Weights of a small encoder-decoder audio transcriber.
Model: log mel input, decoder width 192, decoder layers 8, decoder norm layernorm, decoder activation quick_gelu.
Training: normuon at rate 0.032, batches of 64.
Data: trained on telephone keypad tones over noise or synthetic speech, 4.1 epochs.
Rows from block 9 of the audio encoder of a small encoder-decoder audio transcriber, named by matrix and row number. Each number is 200 + 40 x the weight over its row's rms, rounded and kept within 0 to 999. All counts start at 0. After the name is the row's rms in percent of the matrix's.
Before each channel's rows are labels from the 100 clips, of 14976, where the channel reaches its highest value: "responds to" is what is common among them; "loudest band" is the band of the loudest frequency at the time of the peak. Only what is clearly more common there than usual is listed. The data: telephone keypad tones over noise or synthetic speech.
# c30: last pointwise conv (encoder.blocks.9.c3.0.weight, 320x320x1), inputs 0-79

responds to: number of keys: 1; key "5"; first key: 5; last key: 5
loudest band: 1000 to 2000 Hz
c30.296,100,167,140,222,137,178,174,215,151,153,229,160,192,206,231,154,271,227,155,150,159,189,197,120,220,174,227,156,190,270,168,212,204,202,148,129,196,212,278,156,256,258,199,164,182,142,203,147,215,179,125,208,179,206,222,229,173,243,62,95,198,235,135,145,177,137,191,98,177,221,231,244,166,190,168,197,240,162,155,102,202

responds to: white noise; number of keys: 5; number of keys: 4
loudest band: 4000 to 8000 Hz
c30.167,095,196,162,188,183,264,164,156,173,286,198,128,191,196,235,191,220,155,226,154,219,155,217,158,250,134,187,204,173,256,193,224,201,152,197,222,202,168,154,193,263,219,151,234,164,226,215,245,258,196,208,161,150,206,247,217,204,132,208,207,205,237,200,187,162,173,190,180,146,140,294,180,204,307,199,209,335,289,178,120,201

responds to: key "1"; first key: 1; last key: 1
loudest band: 500 to 1000 Hz
c30.216,108,212,144,196,239,156,221,140,217,198,170,208,196,223,186,188,148,109,275,162,206,163,162,255,166,214,127,218,291,276,254,145,142,202,157,194,196,212,208,204,226,136,189,170,171,217,151,244,171,204,146,224,183,222,209,220,194,183,161,199,296,273,131,230,146,217,147,218,134,144,273,246,227,174,248,194,163,173,192,270,231

responds to: number of keys: 1; key "2"; first key: 2; last key: 2
loudest band: 1000 to 2000 Hz
c30.139,094,168,130,206,203,162,166,187,241,243,181,186,225,202,116,219,231,234,251,169,214,228,156,178,183,194,174,214,221,234,259,236,166,160,253,219,165,222,246,192,172,171,184,157,159,180,286,139,181,154,189,197,213,84,277,182,138,131,165,147,218,203,176,214,242,157,216,189,190,150,221,181,194,163,125,197,168,104,192,205,318

responds to: key "9"; number of keys: 9; key "#"; number of keys: 8
loudest band: 1000 to 2000 Hz
c30.180,104,176,241,154,275,240,227,164,215,204,125,210,175,202,203,245,146,254,224,131,196,199,210,105,257,205,262,187,210,222,214,235,192,203,195,152,128,170,227,207,166,260,202,185,262,178,266,218,224,257,182,206,233,176,157,170,209,161,129,177,105,290,110,216,134,204,179,211,259,149,247,183,242,169,272,184,134,168,236,121,235

responds to: key "2"; number of keys: 9; key "D"
loudest band: 500 to 1000 Hz; 1000 to 2000 Hz
c30.233,097,239,188,224,135,181,203,146,150,160,235,241,232,161,206,173,153,205,168,266,154,240,185,171,262,182,178,223,145,165,135,177,169,288,254,161,265,240,127,213,248,188,127,170,258,234,212,123,121,149,210,203,179,165,244,188,317,182,197,164,232,149,215,209,153,171,170,195,199,269,154,221,177,273,196,225,256,135,119,173,129

responds to: key "4"; last key: 4; first key: 4; number of keys: 1
loudest band: 1000 to 2000 Hz
c30.5,106,234,147,172,133,171,306,221,164,202,257,176,286,152,181,238,123,179,184,240,164,151,119,152,126,280,206,211,209,340,144,194,133,221,165,308,194,153,155,158,123,253,119,247,218,184,156,198,185,177,265,265,187,191,157,263,243,312,210,239,152,208,306,119,269,167,201,306,169,171,179,195,161,186,206,202,191,227,170,191,170

responds to: number of keys: 1; last key: 2; first key: B; first key: 2
loudest band: 1000 to 2000 Hz
c30.152,094,163,142,195,183,226,259,170,203,214,165,178,162,121,221,205,201,251,207,206,230,166,202,239,181,223,204,266,179,243,239,140,283,151,249,169,217,181,200,212,252,207,200,206,219,152,167,176,219,187,193,226,214,142,168,189,235,210,178,178,173,270,181,188,187,202,191,226,168,112,194,129,171,214,215,188,218,191,137,220,215

responds to: number of keys: 1
loudest band: 1000 to 2000 Hz
c30.298,099,204,212,161,219,95,193,176,211,192,241,129,163,175,156,154,127,206,150,228,152,198,185,261,214,213,278,237,208,298,234,248,168,164,215,169,209,234,211,195,147,209,209,209,181,197,161,191,176,172,204,240,219,206,186,152,218,215,164,298,266,153,134,220,184,209,260,132,178,190,148,179,227,154,297,136,232,208,215,208,236

responds to: number of keys: 1; first key: *; last key: *
loudest band: 1000 to 2000 Hz
c30.112,100,233,250,238,259,227,218,262,242,294,177,226,142,152,230,190,220,99,179,291,275,225,158,234,233,122,180,159,210,149,247,181,300,229,277,185,157,234,212,213,210,160,164,130,236,101,156,196,149,215,162,145,216,155,206,192,269,145,257,222,228,106,201,153,187,263,156,232,222,183,148,187,243,195,206,145,153,184,216,178,215

responds to: key "5"; number of keys: 9; number of keys: 8
loudest band: 1000 to 2000 Hz
c30.108,096,180,222,235,175,223,182,221,189,170,126,133,241,201,193,193,275,167,222,177,176,237,254,184,201,212,187,202,132,245,192,190,237,216,236,153,79,270,213,160,248,139,192,219,206,121,209,140,161,118,137,172,166,184,246,124,199,281,159,157,224,175,205,239,255,201,144,258,176,177,228,290,197,101,241,203,153,131,131,177,232

responds to: key "4"; key "#"; number of keys: 9; first key: 4
loudest band: 1000 to 2000 Hz
c30.252,093,192,175,245,243,224,253,202,237,187,260,271,222,229,131,170,185,72,207,123,207,188,168,196,183,210,206,199,144,181,191,227,249,197,203,290,231,198,152,266,143,198,167,252,129,184,219,165,179,207,227,217,184,230,200,259,248,279,270,198,247,148,253,159,224,181,109,224,136,139,189,202,207,139,174,194,178,255,175,187,194

responds to: key "2"; last key: 2; first key: 2; number of keys: 1
loudest band: 1000 to 2000 Hz
c30.27,104,207,139,135,204,182,227,239,182,210,131,328,195,220,224,192,159,223,266,209,137,266,211,184,258,147,165,139,237,170,188,245,229,270,84,189,352,201,295,265,210,196,276,186,165,151,216,179,187,131,379,203,129,143,212,253,209,123,226,197,157,204,214,196,148,67,223,198,175,212,202,178,212,130,257,313,149,161,182,198,177

responds to: speech; key "7"; number of keys: 9
loudest band: 500 to 1000 Hz
c30.218,100,190,170,146,211,234,209,204,175,196,143,241,197,165,176,222,207,153,226,234,227,180,158,180,162,176,232,181,128,179,192,230,189,177,213,193,166,208,254,130,195,190,171,122,172,171,282,168,221,176,261,172,176,191,116,227,207,263,158,260,230,279,192,138,267,200,231,119,177,155,118,190,106,124,181,135,223,196,174,202,219

responds to: key "D"; number of keys: 1; first key: D; last key: D
loudest band: 1000 to 2000 Hz
c30.90,105,149,175,167,216,145,212,187,238,160,181,96,199,273,202,259,174,212,192,78,286,279,202,216,157,163,184,176,197,109,171,143,191,183,229,198,164,169,253,263,304,203,153,272,170,230,292,217,228,146,243,164,215,219,127,128,255,216,193,137,198,276,232,181,311,169,149,248,224,159,215,220,185,196,204,232,235,185,169,237,228

responds to: key "#"; key "7"; key "2"; number of keys: 8
loudest band: 1000 to 2000 Hz
c30.120,097,202,238,191,185,155,243,169,166,234,296,285,156,193,243,247,133,217,182,208,251,175,161,134,307,185,213,180,153,174,239,185,251,233,168,223,166,208,153,241,224,161,155,226,272,172,179,215,273,198,336,233,175,190,188,196,177,211,175,199,215,219,258,128,205,245,227,232,198,240,228,168,195,146,225,197,225,142,183,172,188

responds to: number of keys: 1; first key: 2
loudest band: 1000 to 2000 Hz
c30.168,095,157,237,219,225,150,214,220,244,123,206,198,229,240,264,188,231,161,217,287,182,186,251,179,186,179,249,177,158,161,203,182,176,243,239,208,253,106,159,166,183,205,182,250,179,185,213,199,129,246,170,247,237,195,221,165,204,137,179,238,220,141,216,237,180,205,267,213,235,243,200,228,168,206,132,230,227,184,221,180,185

responds to: key "2"; last key: 2; number of keys: 8
loudest band: 1000 to 2000 Hz
c30.297,097,272,249,244,246,124,231,174,115,251,169,311,211,137,156,223,118,172,228,180,246,135,275,167,309,218,196,158,150,154,182,283,193,216,155,191,294,208,220,230,171,187,254,119,209,169,117,183,122,207,322,169,123,176,187,221,202,181,143,227,168,253,208,145,185,225,207,183,182,201,239,175,236,183,200,163,276,194,215,213,216

responds to: key "2"; last key: 2; number of keys: 1; first key: 2
loudest band: 4000 to 8000 Hz
c30.104,101,117,263,166,176,207,219,236,154,255,214,256,158,211,161,203,215,170,239,226,262,184,226,193,232,207,171,196,143,204,191,255,192,182,123,220,202,168,225,192,155,151,246,169,129,155,196,169,195,254,183,152,141,172,199,213,199,145,202,197,155,165,189,152,228,184,239,190,165,279,237,214,226,241,163,209,199,207,123,159,152

responds to: key "5"; number of keys: 9; number of keys: 8
loudest band: 1000 to 2000 Hz
c30.110,103,225,206,263,249,207,172,231,248,199,218,153,212,213,188,235,208,170,201,207,186,229,189,227,195,220,186,212,212,223,158,144,195,154,177,223,221,212,187,214,170,258,251,166,160,216,218,250,140,198,137,173,175,181,222,241,217,271,264,215,211,285,179,192,182,224,200,230,268,215,225,159,158,213,237,234,200,245,232,196,187

responds to: key "1"; first key: 1; last key: 1; number of keys: 1
loudest band: 500 to 1000 Hz; 1000 to 2000 Hz
c30.98,109,159,189,205,252,222,166,174,155,291,211,85,217,221,213,200,210,210,286,161,130,229,78,294,172,246,188,162,205,152,133,100,152,258,105,195,231,232,255,285,137,217,287,105,179,199,205,261,175,302,129,171,177,197,201,144,188,123,189,196,383,211,161,184,140,269,191,137,183,167,256,208,162,147,261,99,196,233,210,272,233

responds to: first key: B; number of keys: 1; first key: 6
loudest band: 1000 to 2000 Hz
c30.272,101,227,179,216,260,199,219,160,197,233,244,202,183,208,203,215,185,224,219,266,243,165,291,217,300,161,196,223,191,288,148,190,110,229,196,196,214,207,198,153,210,193,224,178,202,203,190,192,187,200,125,202,226,254,199,177,209,235,253,225,247,109,259,196,211,255,215,112,193,151,163,197,131,144,205,303,299,231,210,139,229

responds to: key "2"; last key: 2; first key: 2; number of keys: 1
loudest band: 1000 to 2000 Hz
c30.303,104,242,130,169,199,231,207,251,148,213,180,252,334,136,111,182,156,240,280,169,159,200,185,141,242,173,172,258,202,250,177,137,186,223,152,196,179,226,194,203,219,278,229,208,185,249,175,152,213,138,219,183,196,179,196,188,171,183,175,131,137,172,143,186,255,139,238,178,136,175,188,218,226,128,193,200,174,284,265,185,214

responds to: rumble; number of keys: 2; number of keys: 3
loudest band: 4000 to 8000 Hz
c30.29,101,182,207,215,198,268,223,222,159,185,124,178,181,160,111,197,157,215,197,217,156,140,161,158,172,199,272,272,269,177,225,299,192,262,184,247,228,220,240,189,181,204,189,235,213,163,103,193,132,240,146,229,205,230,209,218,198,216,207,286,218,121,213,132,187,207,278,213,183,197,175,201,212,107,242,198,195,215,234,163,145

responds to: key "1"; key "#"; key "D"; number of keys: 9
loudest band: 500 to 1000 Hz
c30.197,101,183,198,250,187,96,287,258,167,210,186,232,253,190,147,184,211,177,231,242,238,105,210,219,181,260,193,164,224,231,220,187,278,221,150,176,252,151,235,244,194,237,239,147,198,197,196,179,135,213,160,152,125,210,138,285,154,246,203,198,232,227,169,151,218,161,68,166,236,244,195,189,196,224,202,191,185,183,160,218,149

responds to: number of keys: 9; key "B"; key "1"
loudest band: 1000 to 2000 Hz
c30.192,099,146,146,256,166,244,193,152,148,194,230,175,200,188,185,236,185,250,191,187,187,176,184,190,128,196,198,267,174,226,152,212,191,189,172,189,130,245,255,202,229,229,204,167,223,177,190,186,215,222,197,180,247,180,212,157,153,194,177,104,207,160,215,171,92,208,191,192,212,147,286,198,206,90,173,149,219,173,181,173,173

responds to: key "4"; first key: 4; last key: 4; number of keys: 1
loudest band: 1000 to 2000 Hz
c30.224,097,183,199,185,143,226,300,174,229,167,215,254,235,189,193,200,136,217,147,154,299,195,160,157,145,187,222,213,211,208,181,290,184,263,200,195,168,114,164,299,166,223,242,259,170,192,251,228,169,230,172,276,349,224,226,237,269,195,308,184,135,175,255,139,318,148,179,279,215,273,138,156,204,165,162,195,141,174,260,122,197

responds to: key "5"; key "#"; number of keys: 9; first key: 5
loudest band: 1000 to 2000 Hz
c30.278,103,218,236,129,199,208,190,164,229,222,208,182,199,217,246,242,219,210,209,245,154,323,148,138,177,184,161,181,199,225,174,299,230,210,230,190,213,152,184,189,166,235,210,237,206,214,254,161,188,187,202,188,191,205,251,205,150,211,134,191,228,258,175,212,109,115,227,210,211,153,207,118,251,254,162,269,270,217,251,183,184

responds to: key "#"; key "4"; key "7"; number of keys: 9
loudest band: 500 to 1000 Hz
c30.261,095,196,224,194,222,232,222,157,186,150,167,243,279,271,172,194,184,203,214,245,287,179,166,207,220,155,169,243,192,175,163,170,236,143,151,197,271,144,169,251,208,240,108,151,220,197,200,215,269,158,208,214,209,208,258,223,192,221,171,203,186,201,156,251,188,198,242,254,269,256,254,165,169,251,180,169,219,277,139,235,212